From a checkpoint of a small CTC image transcriber.
Data: trained on short English words printed on busy colour backdrops, 90422 training examples, 17.1 epochs.
Rows from block 7, named by matrix and row number. Rows with one number belong to one attention dimension. Each number is 200 + 30 x the weight over its row's rms, rounded and kept within 0 to 999. All counts start at 0. After the name is the row's rms in percent of the matrix's.
# v: attention value (model.blocks.7.attn.v.weight, 192x192), inputs 0-95
# proj: attention output (model.blocks.7.attn.proj.weight, 192x192, transposed), outputs 0-95
v.119,097,192,210,198,173,172,155,159,222,235,152,193,202,188,208,194,247,195,244,226,241,214,159,194,207,254,217,169,198,212,229,205,176,201,196,146,269,190,213,174,205,183,163,234,174,243,178,229,194,151,200,195,177,214,216,258,201,257,193,185,231,254,184,224,178,221,250,178,186,245,250,172,203,206,176,210,179,184,190,214,172,161,161,188,188,219,252,169,195,204,200,280,203,228,244,160,203
proj.119,105,183,199,223,219,204,254,204,200,202,183,255,161,212,187,176,152,191,171,183,177,173,218,226,157,216,227,138,211,229,137,148,224,227,168,193,220,153,202,201,198,188,180,259,223,205,230,208,188,224,137,206,174,242,288,224,205,238,218,162,213,139,184,227,225,159,222,237,196,148,204,178,147,223,221,198,208,276,264,203,221,169,120,171,203,149,141,237,182,156,217,151,206,238,190,168,199
v.120,095,115,225,222,160,225,197,195,224,182,224,202,194,181,173,181,205,167,198,254,173,194,180,216,190,157,197,258,191,160,211,160,202,201,221,155,170,233,200,204,215,174,194,213,196,194,269,180,198,190,189,216,200,249,182,180,187,186,187,167,188,212,206,142,182,182,189,206,222,211,190,204,192,191,220,158,197,132,180,182,227,208,210,217,244,221,222,167,174,176,258,154,243,204,164,228,160
proj.120,103,207,232,197,198,214,202,171,212,172,148,227,213,228,191,155,164,216,188,176,222,206,170,199,196,165,181,194,224,183,237,189,177,204,206,163,182,229,247,208,247,194,219,183,157,194,191,176,182,182,189,218,223,211,197,237,211,206,229,256,190,185,180,170,207,201,192,213,164,214,260,275,187,151,190,189,198,177,169,163,209,215,169,222,242,170,230,185,286,207,218,174,213,160,216,176,204
v.121,088,159,182,222,197,237,177,237,243,182,211,139,134,210,196,214,224,198,201,179,192,238,235,158,213,165,203,185,151,163,231,192,205,231,139,245,218,169,159,185,193,231,158,200,227,262,202,109,244,226,240,188,243,158,162,183,168,220,226,156,211,186,203,240,177,219,219,232,192,208,170,240,176,153,273,215,141,249,226,221,277,198,213,184,186,170,213,254,237,144,222,219,210,234,225,198,216
proj.121,098,198,194,162,226,227,170,201,192,187,226,190,182,246,302,210,211,237,227,187,172,185,196,192,209,152,204,227,210,175,195,218,207,220,195,166,181,220,187,287,183,172,189,217,192,177,211,195,195,162,216,259,186,210,206,176,195,186,176,170,205,193,237,122,132,192,143,209,191,197,182,159,201,160,213,235,215,133,222,181,198,155,242,213,171,187,234,215,199,244,206,280,134,158,187,214,201
v.122,097,169,223,200,160,186,243,205,174,221,199,184,232,184,180,180,246,180,177,254,171,175,209,138,197,220,188,249,236,158,243,245,201,214,197,183,185,201,202,188,193,203,196,227,183,188,236,179,181,175,208,242,182,184,180,218,232,194,232,244,174,228,186,165,174,211,197,208,200,220,200,196,197,244,214,148,211,168,204,176,192,157,182,189,188,173,253,215,240,219,134,175,123,201,242,231,145
proj.122,104,190,242,180,216,195,211,197,219,198,171,174,199,202,176,239,147,209,244,198,189,210,256,207,194,201,160,169,220,169,217,194,221,214,276,184,175,176,212,233,181,177,194,208,221,209,245,205,192,184,198,164,189,224,213,223,221,203,239,141,240,212,180,208,233,198,271,222,187,178,175,269,199,189,171,211,175,230,177,191,220,256,262,232,205,198,246,226,202,190,189,147,231,174,235,136,229
v.123,097,191,185,224,189,179,206,214,227,200,175,223,208,179,195,189,162,204,200,194,167,171,230,186,150,232,166,211,238,231,164,201,259,243,237,212,232,216,231,214,222,209,199,199,206,217,237,216,190,203,178,247,194,166,142,236,190,183,205,257,196,219,178,231,141,165,145,248,201,219,169,206,199,234,217,196,230,193,185,250,162,241,212,180,181,188,180,203,227,185,251,235,165,136,199,200,200
proj.123,105,147,192,211,244,156,211,211,159,231,302,165,246,143,267,168,178,210,230,170,219,190,217,214,201,214,181,199,178,241,174,193,230,207,208,188,231,188,177,153,169,211,223,126,209,211,145,257,232,195,227,162,187,250,192,188,209,148,177,251,200,189,184,171,186,197,224,185,272,226,252,199,188,179,185,174,194,209,184,214,201,203,212,225,191,239,243,171,176,221,186,205,194,152,257,193,176
v.124,091,188,181,159,208,227,267,178,244,233,244,186,180,177,221,188,259,191,164,219,243,232,206,195,231,238,189,202,196,219,158,207,209,223,211,224,194,148,167,196,204,141,230,153,230,282,239,177,221,218,191,124,195,197,228,202,214,190,220,229,209,241,227,221,153,248,205,188,161,210,225,200,203,191,192,163,222,173,192,199,235,187,161,210,220,191,193,175,244,245,196,196,228,226,156,156,136
proj.124,099,174,232,186,266,222,226,190,174,200,196,199,179,209,227,161,236,267,191,170,209,217,229,175,281,170,157,179,174,222,205,258,202,222,245,166,190,127,207,185,218,260,241,233,200,248,221,203,167,154,142,153,190,186,211,160,177,167,254,227,165,189,229,192,201,173,206,232,192,224,215,152,185,229,235,211,221,188,228,211,195,161,182,237,191,187,229,222,183,212,166,156,199,227,239,179,163
v.125,097,256,204,212,188,198,160,199,197,217,211,194,183,161,208,224,211,197,177,217,281,181,150,193,163,203,221,211,233,220,202,194,204,175,227,152,172,258,223,243,196,174,180,227,186,212,244,206,148,140,219,197,231,173,182,158,219,221,207,238,134,203,187,160,198,211,150,189,203,187,230,135,222,206,249,157,198,177,188,220,194,227,168,167,172,205,238,183,214,233,201,190,235,243,163,167,230
proj.125,110,183,223,205,224,189,246,193,194,191,137,227,193,176,199,190,210,209,115,225,238,188,254,160,165,212,166,268,186,222,137,192,187,197,187,179,210,227,227,141,215,209,174,228,185,232,199,241,191,211,218,223,197,138,170,190,242,224,200,224,181,180,161,207,181,179,230,272,154,212,210,267,191,176,151,178,238,247,207,199,212,193,183,208,191,182,190,183,220,169,189,138,176,245,247,176,222
v.126,087,202,267,216,157,249,201,198,190,210,252,239,179,179,206,207,184,193,201,180,254,160,197,160,167,227,250,189,202,198,176,202,179,200,178,178,217,195,222,140,164,204,230,160,203,238,232,210,239,186,182,159,223,241,226,202,215,203,230,205,152,175,191,177,205,167,202,165,233,256,157,246,142,154,167,161,191,178,268,238,199,186,147,151,197,227,214,189,212,232,199,256,261,211,147,199,271
proj.126,098,235,191,229,207,245,209,208,165,226,134,180,184,285,184,145,197,270,187,220,200,182,227,224,174,243,219,249,168,223,172,239,177,200,179,159,183,226,168,133,221,212,250,228,205,242,177,164,181,216,171,169,222,177,167,174,162,175,193,205,193,211,227,192,191,226,195,214,137,193,202,180,156,200,170,165,234,197,221,206,227,237,156,200,164,176,182,214,173,209,176,219,206,164,178,229,236
v.127,088,206,240,213,255,193,209,131,127,229,202,158,207,224,129,239,198,178,210,216,192,197,164,241,258,188,228,218,143,220,140,147,158,188,270,206,173,194,146,178,231,222,195,239,173,195,240,209,228,199,154,186,178,192,200,193,221,236,150,215,164,199,206,226,247,193,175,207,203,182,207,194,184,195,187,225,184,221,177,178,196,173,246,220,179,194,160,238,172,222,190,206,226,265,209,221,165
proj.127,093,234,227,144,201,191,208,228,196,152,174,202,223,202,176,219,240,196,161,209,148,166,159,200,185,158,189,182,193,186,161,210,168,177,214,228,228,160,193,194,213,205,184,213,198,175,204,224,240,252,186,239,180,229,230,168,221,123,191,210,185,227,236,210,226,198,151,195,284,222,217,207,201,235,204,212,204,259,213,203,240,178,177,229,196,189,153,187,185,257,229,188,190,258,229,211,174
v.128,111,186,186,197,168,200,211,230,130,139,160,164,184,200,175,198,204,212,201,248,165,146,163,218,239,240,130,189,182,245,235,224,228,188,183,214,231,248,208,188,193,224,193,260,210,164,169,293,206,211,140,203,239,210,184,234,208,206,220,186,201,239,213,245,214,189,179,197,247,200,187,173,220,212,167,193,199,196,200,147,256,213,248,236,171,178,174,215,230,202,180,213,171,199,207,259,233
proj.128,099,229,222,172,154,206,255,195,197,212,192,199,206,212,230,240,239,227,223,215,212,191,180,174,191,204,187,190,213,162,181,206,211,215,206,179,204,192,219,187,218,231,269,193,194,222,182,196,167,208,159,218,203,206,233,180,247,167,263,168,160,216,206,213,193,288,198,238,208,135,173,237,202,150,167,168,196,211,197,168,218,209,175,241,221,213,186,194,221,156,136,187,203,149,188,185,169
v.129,101,215,146,201,200,218,207,233,226,231,253,188,217,163,181,187,260,222,215,225,149,182,186,210,212,205,189,215,263,137,166,181,186,228,208,146,232,224,175,218,143,204,198,235,233,215,189,181,215,176,176,240,254,209,211,170,252,171,159,165,191,210,196,169,166,178,179,177,217,244,196,162,168,174,235,158,206,231,222,240,186,205,252,205,230,242,218,214,250,243,219,245,215,203,249,187,234
proj.129,101,220,234,187,192,217,214,232,231,172,253,191,202,196,180,188,210,201,277,182,203,196,203,225,213,197,218,180,220,209,222,210,240,208,187,249,216,201,218,202,201,180,235,193,211,260,198,161,153,219,205,196,188,250,184,168,160,160,193,198,201,204,202,235,165,238,205,220,230,221,220,251,171,121,179,160,155,219,231,244,277,227,215,171,205,134,205,251,222,154,186,175,228,188,100,180,191
v.130,117,182,138,190,206,198,191,185,174,220,136,174,215,177,212,164,227,208,205,217,195,182,164,227,197,198,194,206,206,232,217,207,223,220,180,180,224,168,222,166,194,155,221,234,247,238,168,147,158,183,194,198,180,198,184,206,240,86,218,251,239,207,218,263,190,190,200,191,207,163,163,220,236,223,180,205,168,243,162,243,208,225,218,215,201,189,219,222,147,134,136,241,224,173,223,175,196
proj.130,103,213,206,249,256,174,138,271,167,195,198,212,217,214,255,152,242,177,211,219,173,160,224,200,205,197,209,274,225,194,197,199,173,168,201,223,188,259,246,250,196,191,221,236,183,196,181,248,154,237,169,171,206,175,171,236,245,190,266,164,193,196,192,211,214,183,201,240,165,212,184,167,189,198,178,264,192,183,150,158,190,207,190,180,171,216,170,267,169,211,178,183,188,188,196,230,199
v.131,105,234,174,232,241,153,135,189,255,223,221,178,182,190,177,189,178,127,195,180,222,176,203,224,233,182,212,207,199,141,219,217,228,214,228,230,212,184,251,161,198,207,157,218,171,228,220,174,223,199,199,154,196,190,198,192,185,193,166,242,220,223,215,168,183,161,155,238,245,151,202,230,217,214,172,87,197,225,222,150,234,262,193,224,148,192,176,199,179,214,166,231,203,248,221,142,209
proj.131,103,224,267,224,163,155,195,234,170,258,182,228,241,201,201,206,194,163,197,158,205,184,224,135,163,242,211,183,170,236,203,188,172,176,233,174,221,209,235,231,176,230,196,146,184,200,211,185,197,153,211,188,220,197,154,157,208,198,202,171,177,239,217,166,192,205,250,191,198,183,161,163,246,245,224,215,227,192,182,177,166,224,177,198,203,271,246,231,204,155,193,121,200,217,242,210,215
v.132,099,194,186,202,195,215,193,238,201,209,175,177,181,215,182,200,188,222,183,262,213,200,185,221,184,237,194,226,180,221,235,202,193,242,165,192,174,187,186,188,182,163,216,194,207,155,139,178,212,234,194,225,190,222,190,203,162,191,209,126,226,219,205,190,156,212,182,135,182,197,156,213,180,193,161,181,172,224,180,146,184,169,216,170,130,201,177,222,204,149,210,249,207,163,194,231,192
proj.132,093,194,207,179,186,196,216,225,204,214,200,211,192,218,229,215,223,219,191,164,208,258,197,140,215,171,191,228,184,173,154,200,226,192,236,152,216,209,145,236,214,192,219,193,254,198,253,198,250,162,185,222,206,167,219,189,194,247,175,221,243,180,185,226,219,250,182,214,241,198,228,186,198,258,209,215,260,171,171,150,231,188,242,151,173,182,151,214,164,219,158,146,219,218,217,214,187
v.133,102,210,221,194,215,145,160,173,213,216,218,234,204,218,208,212,254,196,173,245,211,218,197,218,160,230,155,181,237,147,169,213,225,214,252,167,200,89,253,217,218,259,208,209,197,256,201,205,200,169,185,204,182,222,192,256,198,170,236,219,204,196,192,166,174,156,221,169,192,221,189,224,189,129,232,187,208,215,234,225,181,249,214,187,210,243,207,170,196,230,197,214,196,239,219,227,156
proj.133,100,214,216,201,261,171,203,189,197,249,237,174,205,145,182,232,170,223,208,233,182,274,181,218,199,193,254,208,183,187,188,205,191,207,200,236,212,209,270,189,241,223,184,185,221,212,159,227,174,174,224,151,201,164,130,140,155,202,184,215,158,195,208,215,204,183,238,237,240,194,239,211,220,207,154,173,130,202,173,208,232,223,215,195,220,158,182,193,240,122,221,179,171,195,190,202,198
v.134,098,170,153,176,181,234,191,201,198,226,195,179,176,145,201,167,264,222,195,233,194,233,174,148,212,178,231,215,235,206,187,192,177,232,191,181,235,203,234,258,234,178,188,170,193,229,216,176,181,217,201,168,185,209,170,213,228,191,206,194,221,199,270,206,275,241,219,158,153,208,178,244,194,208,218,221,219,202,175,259,186,198,225,276,229,261,217,211,211,228,195,174,204,186,209,186,213
proj.134,101,182,210,238,225,219,238,198,147,203,210,165,188,254,225,218,152,230,218,246,201,192,223,181,194,225,196,173,214,187,209,201,201,161,178,219,199,172,212,221,185,218,224,243,236,170,145,230,178,217,211,219,192,216,190,295,132,173,191,230,196,178,207,197,200,153,139,226,172,199,198,182,179,146,138,202,189,198,249,247,214,186,196,198,215,165,212,175,235,183,166,271,161,169,207,255,254
v.135,096,233,215,151,191,178,207,153,180,193,168,202,238,238,174,202,183,231,214,187,201,196,229,140,209,166,259,164,165,200,204,229,174,237,176,162,197,143,221,249,207,192,220,214,191,148,230,223,169,234,179,194,226,165,194,245,193,261,209,201,190,196,200,190,233,199,204,148,137,190,235,197,223,213,137,167,210,209,235,179,135,195,144,186,184,185,219,206,235,220,227,251,201,170,166,212,167
proj.135,092,223,212,118,200,199,205,143,203,165,211,209,221,156,211,191,195,236,182,214,203,212,169,199,233,205,194,188,173,177,183,192,158,144,227,184,225,138,196,217,234,208,158,187,146,166,189,209,249,188,183,242,200,167,217,266,186,215,221,257,257,212,166,167,195,198,214,248,219,165,193,201,180,272,190,209,205,159,176,207,216,186,168,188,200,184,194,199,208,221,230,226,265,240,227,239,208
v.136,105,221,214,180,146,169,194,149,209,195,251,191,171,195,228,166,194,194,179,193,225,197,210,153,216,214,222,190,206,250,210,216,177,209,174,166,242,218,192,178,214,158,185,212,179,265,225,167,264,253,226,225,199,194,164,172,157,160,169,203,173,207,195,200,182,193,221,165,179,194,193,206,182,209,202,178,189,187,144,210,224,193,206,204,157,239,187,259,209,197,197,149,208,217,201,210,213
proj.136,100,186,187,189,223,168,208,210,237,238,166,228,259,208,172,230,194,235,195,202,185,155,221,139,208,178,174,161,171,210,240,141,194,185,250,229,226,165,182,259,187,167,217,227,187,166,157,223,203,201,211,211,228,165,255,205,145,175,205,243,208,215,160,150,172,206,191,144,174,146,182,188,206,202,215,190,248,177,221,179,149,251,170,260,191,155,180,203,195,159,211,265,164,155,217,203,192
v.137,104,160,238,155,189,183,217,183,198,183,279,231,229,176,192,164,142,223,215,197,182,186,150,202,177,172,213,244,171,204,229,212,156,189,228,208,227,154,222,145,176,224,178,264,190,190,213,190,172,257,179,187,239,223,199,226,230,186,132,242,174,202,268,216,209,179,198,225,200,234,194,189,164,226,188,252,215,210,213,203,165,158,160,214,244,212,228,197,178,217,166,170,207,203,187,196,223
proj.137,099,144,180,180,233,207,210,229,197,175,211,196,229,188,170,208,169,157,240,204,170,186,222,233,179,193,155,187,209,167,219,240,203,201,210,233,155,237,185,163,236,206,194,186,247,237,195,196,182,174,203,185,177,132,181,187,149,226,262,184,155,201,176,245,213,206,220,215,220,195,164,171,210,229,209,145,236,167,186,182,205,172,194,141,110,216,218,217,245,228,231,210,162,219,189,239,157
v.138,102,146,205,162,259,210,234,195,194,196,195,191,198,198,184,210,226,223,220,165,205,212,192,161,213,198,174,171,188,191,215,211,245,198,206,255,190,191,231,228,206,173,174,187,221,211,213,173,248,224,236,216,234,246,241,231,224,229,177,184,172,234,242,145,209,192,177,167,192,260,165,291,176,245,175,181,239,198,219,145,202,223,187,229,229,197,161,229,198,196,199,214,190,264,201,184,220
proj.138,102,213,204,164,193,190,236,175,182,158,200,157,223,212,188,193,162,209,196,278,176,191,186,217,223,158,152,167,183,244,173,216,238,208,197,190,208,202,173,254,214,204,208,208,276,214,229,230,237,173,213,240,212,167,212,200,135,193,187,199,183,174,209,173,224,167,224,244,184,216,234,254,172,276,202,200,197,159,173,292,195,232,231,182,231,250,207,164,189,155,208,203,217,195,222,228,236
v.139,122,192,225,201,205,215,210,204,223,188,187,146,248,159,193,206,228,235,139,241,215,260,209,239,190,254,247,163,232,218,225,202,163,204,190,183,258,185,186,211,178,177,192,210,203,233,145,164,187,214,213,229,206,202,155,164,196,156,243,163,154,237,121,253,163,200,231,173,231,217,217,200,183,169,229,189,273,194,159,188,162,198,208,175,231,181,234,262,263,207,175,225,190,229,155,183,190
proj.139,120,219,187,139,210,175,178,185,214,224,204,202,218,208,190,196,232,203,189,160,197,202,190,232,229,210,204,210,256,263,195,155,220,226,222,185,223,175,227,190,238,169,194,197,207,229,191,224,218,195,154,211,182,238,235,269,202,206,212,205,205,172,103,206,173,211,237,227,265,152,243,266,250,177,188,206,171,192,198,213,204,182,186,225,140,183,147,244,167,226,229,193,221,162,208,144,195
v.140,105,189,189,231,177,171,164,151,197,198,210,235,179,204,193,211,231,183,181,201,242,252,206,210,229,204,269,194,131,165,140,217,185,204,178,193,180,97,201,231,183,212,181,199,197,209,222,202,218,172,194,215,194,242,256,185,181,228,172,165,216,240,180,210,227,213,169,196,253,186,249,211,169,188,190,217,241,216,202,240,161,182,178,209,180,174,173,185,176,209,178,213,158,205,227,164,171
proj.140,097,207,226,203,193,199,256,220,193,180,191,227,240,158,191,188,185,210,194,224,212,183,218,221,164,254,202,202,188,176,210,176,137,197,234,185,216,236,183,212,166,246,171,212,139,148,206,207,204,176,165,166,114,259,175,200,170,197,210,197,196,119,198,211,171,154,229,164,200,251,215,203,244,205,224,143,183,199,205,208,171,199,179,217,220,150,214,181,200,166,207,228,210,247,203,212,227
v.141,109,188,214,172,231,215,207,258,240,180,198,191,184,222,147,197,205,235,238,209,243,205,234,170,233,154,151,173,147,180,198,257,178,214,180,163,218,167,222,163,189,183,190,162,184,207,233,123,180,229,207,201,184,179,256,185,161,214,218,221,211,207,189,210,218,206,245,192,196,203,161,242,187,190,155,175,217,213,273,217,194,205,210,176,199,187,214,191,157,143,183,243,194,172,257,240,235
proj.141,104,172,167,146,187,194,181,213,197,167,138,173,218,203,197,261,207,190,225,222,193,213,212,246,246,172,183,186,244,174,170,154,187,148,237,162,208,221,194,213,153,152,182,197,238,179,273,227,235,255,216,229,215,188,151,217,205,189,156,185,217,260,222,176,188,168,216,199,183,221,214,157,235,288,206,195,222,222,145,194,251,248,170,198,147,189,225,187,179,150,231,220,226,229,189,199,234
v.142,108,249,173,180,194,134,210,230,115,244,174,195,177,190,231,178,205,230,194,169,172,225,214,197,170,222,287,162,198,225,203,243,226,185,220,215,200,177,229,212,185,215,204,233,196,225,192,226,241,196,159,211,210,186,205,211,219,186,211,214,140,172,206,168,206,272,191,185,178,208,221,196,244,174,209,105,192,240,233,190,168,185,163,201,225,211,210,212,223,202,208,232,132,207,236,176,206
proj.142,107,145,210,219,132,222,189,172,210,224,183,202,178,217,200,226,188,191,248,159,211,186,153,215,262,234,180,169,190,227,206,194,153,148,197,229,217,201,238,225,208,238,207,168,154,182,177,214,170,195,226,186,212,191,220,175,196,172,213,231,174,164,179,169,178,198,172,199,259,135,219,256,214,197,193,184,223,236,203,197,239,221,180,272,201,161,161,184,255,209,136,195,222,232,169,231,175
v.143,125,243,182,219,243,146,209,215,200,181,165,158,210,252,150,171,189,211,172,182,190,213,219,233,190,221,143,181,215,166,174,216,231,217,204,223,220,161,214,205,235,169,209,201,197,197,218,145,199,207,167,269,202,175,210,193,181,171,197,243,124,140,237,198,170,237,182,271,151,195,207,161,188,215,162,174,217,135,208,264,190,225,188,171,182,188,196,184,179,203,189,233,165,194,224,194,199
proj.143,117,224,234,191,157,214,143,177,188,149,189,204,203,188,195,200,246,205,210,207,165,179,176,163,221,243,212,236,168,190,207,201,180,145,166,209,228,233,201,247,226,201,193,204,189,220,165,195,219,214,184,218,221,221,194,222,196,222,207,191,206,212,242,183,202,196,172,247,238,205,213,203,190,175,238,197,229,206,196,153,130,256,131,216,151,251,177,225,183,158,157,180,206,215,225,214,205
v.144,101,147,227,208,226,188,158,219,200,156,207,171,213,249,203,231,194,197,222,231,223,165,212,198,186,196,166,218,209,194,167,196,187,163,120,217,184,217,198,167,189,213,206,198,207,117,188,219,175,274,150,129,202,219,202,214,198,174,182,170,202,263,206,214,226,176,121,174,181,174,190,175,188,151,193,207,183,223,178,158,200,232,224,190,201,177,190,182,220,191,248,240,187,151,214,216,180
proj.144,099,194,178,162,200,221,219,195,162,236,212,215,175,231,153,189,231,202,184,227,206,254,248,198,192,167,230,211,221,172,157,218,182,198,233,219,246,194,196,162,167,202,171,203,207,199,181,218,200,202,209,229,198,153,171,196,262,169,245,156,215,227,210,178,178,222,192,213,218,185,220,164,229,185,190,198,173,227,222,106,185,128,207,161,203,225,147,151,160,199,156,170,219,241,182,156,240
v.145,107,231,182,187,205,203,168,199,212,241,170,205,195,208,193,188,154,181,227,204,186,162,210,138,179,261,230,216,243,225,240,139,231,227,182,239,187,210,152,207,185,194,213,174,233,183,222,241,253,220,188,144,187,237,195,193,222,194,208,166,218,158,169,194,118,145,210,243,185,190,202,194,197,215,234,187,251,221,151,182,232,164,208,165,175,215,252,228,235,253,195,226,208,216,200,231,157
proj.145,103,228,185,250,188,227,198,242,234,163,176,254,206,153,204,227,174,176,174,191,194,259,212,192,162,190,202,215,149,174,175,172,211,244,177,229,202,236,196,213,246,206,175,190,186,196,171,86,194,160,185,251,234,209,204,202,202,221,187,207,235,214,163,263,208,198,187,210,238,139,216,196,130,201,237,237,181,196,206,235,184,167,188,211,228,185,197,190,193,212,211,206,198,150,172,180,168
v.146,102,213,213,162,197,191,222,221,228,155,196,194,187,207,167,186,216,160,207,224,221,197,158,219,175,149,139,166,170,207,201,182,211,193,152,251,183,167,161,218,192,197,202,178,225,150,247,230,219,219,256,248,222,259,205,226,207,242,194,200,245,206,221,166,196,186,210,215,170,214,152,229,160,224,214,190,168,156,198,248,176,150,199,184,190,208,216,224,220,123,140,223,192,199,142,184,144
proj.146,101,226,165,200,229,196,206,273,245,129,212,203,209,148,241,249,205,186,237,243,172,242,167,212,196,164,234,190,174,170,221,179,193,223,175,179,172,202,180,179,183,197,206,205,230,134,199,228,237,222,209,198,177,175,233,222,188,182,187,194,208,198,191,187,192,232,195,255,195,166,183,214,200,260,239,204,192,220,188,200,132,195,255,202,235,178,186,193,197,131,243,189,166,170,222,203,143
v.147,108,215,196,199,193,227,162,191,177,177,165,270,223,191,168,195,222,152,184,208,225,180,213,239,239,186,189,203,152,202,191,157,202,189,205,151,172,210,204,161,210,234,186,225,186,167,189,169,187,109,210,244,207,215,253,241,195,199,180,237,208,191,236,190,233,135,225,231,186,210,168,196,169,245,224,201,203,237,218,247,215,207,258,291,183,199,208,177,206,222,185,214,212,191,244,225,159
proj.147,104,204,198,187,244,217,175,234,208,174,178,199,201,240,213,151,124,258,262,227,229,183,211,163,208,171,206,200,187,201,160,214,223,174,162,188,213,230,145,191,176,178,273,175,144,196,167,184,149,201,161,196,214,235,205,166,176,204,162,147,182,204,186,172,191,136,203,151,164,168,236,179,162,202,181,143,157,217,192,174,191,234,153,220,212,215,214,189,193,210,170,149,197,236,181,186,245
v.148,114,154,206,173,212,185,173,187,193,225,164,146,194,211,198,189,242,243,216,209,230,167,213,245,170,245,181,226,166,173,99,158,182,188,197,192,197,164,219,202,217,183,273,222,238,207,186,169,182,158,191,187,192,183,198,260,200,204,236,188,194,194,162,223,183,262,175,233,239,217,177,178,226,193,198,198,220,234,194,220,82,185,206,230,215,200,198,240,238,158,202,188,158,268,187,174,225
proj.148,110,231,168,155,191,186,199,181,209,180,261,212,188,189,272,224,233,203,223,166,154,170,147,200,257,165,233,221,197,224,178,164,201,225,177,209,217,214,161,163,247,194,220,200,193,240,191,191,181,225,225,206,176,177,242,209,229,192,248,193,241,221,186,209,169,231,213,259,202,220,217,245,195,160,152,218,211,187,172,253,189,203,230,158,233,147,179,220,196,183,134,178,227,184,189,269,145
v.149,108,209,225,216,245,177,201,248,198,257,216,213,157,174,231,222,210,244,248,248,217,175,197,241,193,234,180,219,186,165,195,231,196,134,192,230,253,255,221,182,167,202,211,270,169,178,210,217,179,232,145,179,197,217,218,169,210,220,241,237,219,164,246,220,191,236,181,190,245,172,148,200,214,252,223,189,194,198,190,173,165,217,219,209,158,182,173,209,170,212,194,167,138,202,193,187,229
proj.149,103,159,174,220,166,190,222,221,234,197,211,217,185,198,195,263,217,153,220,188,169,190,164,184,230,174,174,139,201,164,201,211,204,165,231,202,171,234,142,169,212,184,191,221,225,234,218,188,194,173,202,200,192,154,254,215,198,185,220,123,184,248,238,210,157,248,159,203,179,158,159,218,204,177,224,217,189,202,221,193,194,242,181,216,185,221,127,153,238,231,175,197,176,216,240,179,135
v.150,095,213,184,222,232,271,167,241,194,253,175,189,173,216,147,204,237,192,183,208,190,237,234,199,139,204,217,176,205,170,194,170,221,218,264,228,203,258,214,199,191,222,200,153,186,146,223,172,213,158,223,222,189,154,201,147,245,258,162,200,166,204,183,177,198,205,222,148,234,204,194,168,262,208,210,176,196,190,191,256,197,177,233,148,248,178,171,181,203,222,170,257,222,229,224,185,180
proj.150,092,236,257,202,167,278,192,211,212,204,224,178,183,186,223,163,230,200,138,159,207,197,181,177,213,211,192,148,205,221,215,227,200,120,139,188,227,227,244,192,200,204,202,167,176,196,213,210,177,193,189,181,250,268,212,218,213,253,182,196,218,187,222,198,167,235,211,173,223,168,242,217,165,152,196,247,202,153,245,218,218,183,182,219,210,227,221,186,174,196,247,187,261,216,181,159,167
v.151,106,178,151,262,219,227,167,170,197,168,204,226,179,190,179,235,212,181,225,225,202,174,177,182,226,255,126,204,185,197,155,185,150,238,138,297,235,173,266,221,252,229,178,204,206,179,200,220,168,221,157,182,202,177,218,209,185,250,213,179,231,194,205,208,234,195,187,158,207,203,231,164,203,168,206,217,233,213,186,247,151,223,175,208,182,190,180,197,190,204,215,220,167,179,242,177,225
proj.151,102,254,238,185,210,226,193,190,219,144,202,193,191,187,231,176,215,231,143,229,204,208,231,166,284,223,213,139,190,169,179,211,179,160,192,172,198,199,231,176,178,263,152,144,152,211,193,211,188,125,264,211,151,181,213,198,181,198,239,193,173,165,189,207,205,222,161,245,217,242,222,205,238,166,178,215,219,205,236,197,160,106,162,185,187,174,224,234,232,188,167,245,247,249,243,179,209
v.152,106,197,204,183,144,203,233,146,163,190,205,234,188,155,250,172,176,131,200,163,218,199,160,204,185,248,179,193,173,178,273,220,204,206,176,231,171,163,151,183,250,168,207,178,191,180,189,238,247,137,185,257,264,192,204,201,174,226,199,201,186,186,198,172,160,172,213,194,204,240,157,240,180,203,169,237,171,263,204,201,219,237,187,173,163,212,189,250,197,187,169,172,181,212,209,189,207
proj.152,107,161,205,212,216,214,252,210,199,188,151,206,244,130,195,167,194,236,223,227,281,223,175,193,176,192,170,217,158,154,208,177,185,243,213,161,197,162,191,251,207,199,174,191,220,195,190,213,173,169,187,147,143,217,224,141,200,229,189,233,198,188,187,265,205,232,204,194,221,221,166,171,160,248,177,195,188,200,188,284,230,241,223,227,205,186,219,252,226,210,217,212,214,196,233,173,207
v.153,103,217,201,231,242,208,199,232,198,197,210,174,212,214,154,211,180,194,191,174,132,183,252,217,213,207,146,199,152,159,224,211,160,185,169,172,205,242,187,196,193,200,250,183,230,205,275,176,219,208,202,243,187,241,208,208,211,223,179,200,234,170,195,191,244,194,188,223,164,176,230,240,240,216,206,192,161,261,188,251,163,168,229,251,187,255,210,223,207,191,214,227,164,221,163,193,167
proj.153,099,177,248,148,179,172,213,203,229,201,181,205,212,161,216,230,195,231,241,202,154,200,173,210,249,192,208,229,247,261,162,214,234,195,221,233,191,237,196,178,190,173,220,209,177,250,192,140,214,198,197,201,202,210,216,191,245,231,196,197,176,174,168,185,171,179,205,208,197,214,233,182,215,220,218,185,187,222,167,172,222,223,205,158,242,232,158,198,173,206,236,152,229,186,147,146,213
v.154,101,188,203,191,160,193,206,148,203,238,189,215,205,211,219,149,154,197,261,162,211,211,201,217,154,223,157,236,217,175,180,202,227,207,252,186,196,238,165,205,237,186,256,205,222,202,200,199,238,187,240,197,203,176,161,214,195,178,239,198,203,213,261,234,215,255,142,172,214,173,163,170,204,211,161,228,211,170,191,154,224,224,204,197,233,191,155,240,207,215,224,141,213,186,181,243,239
proj.154,103,194,177,212,142,169,220,211,220,195,224,156,217,162,276,223,194,196,122,225,183,164,217,169,212,187,185,239,174,206,195,196,210,226,171,182,225,156,205,194,256,203,226,208,175,200,220,211,208,155,218,232,225,152,231,182,185,239,243,207,196,233,219,243,247,227,224,186,188,217,172,191,120,225,168,212,236,191,192,242,183,218,176,171,205,200,212,199,187,138,161,215,219,157,219,278,181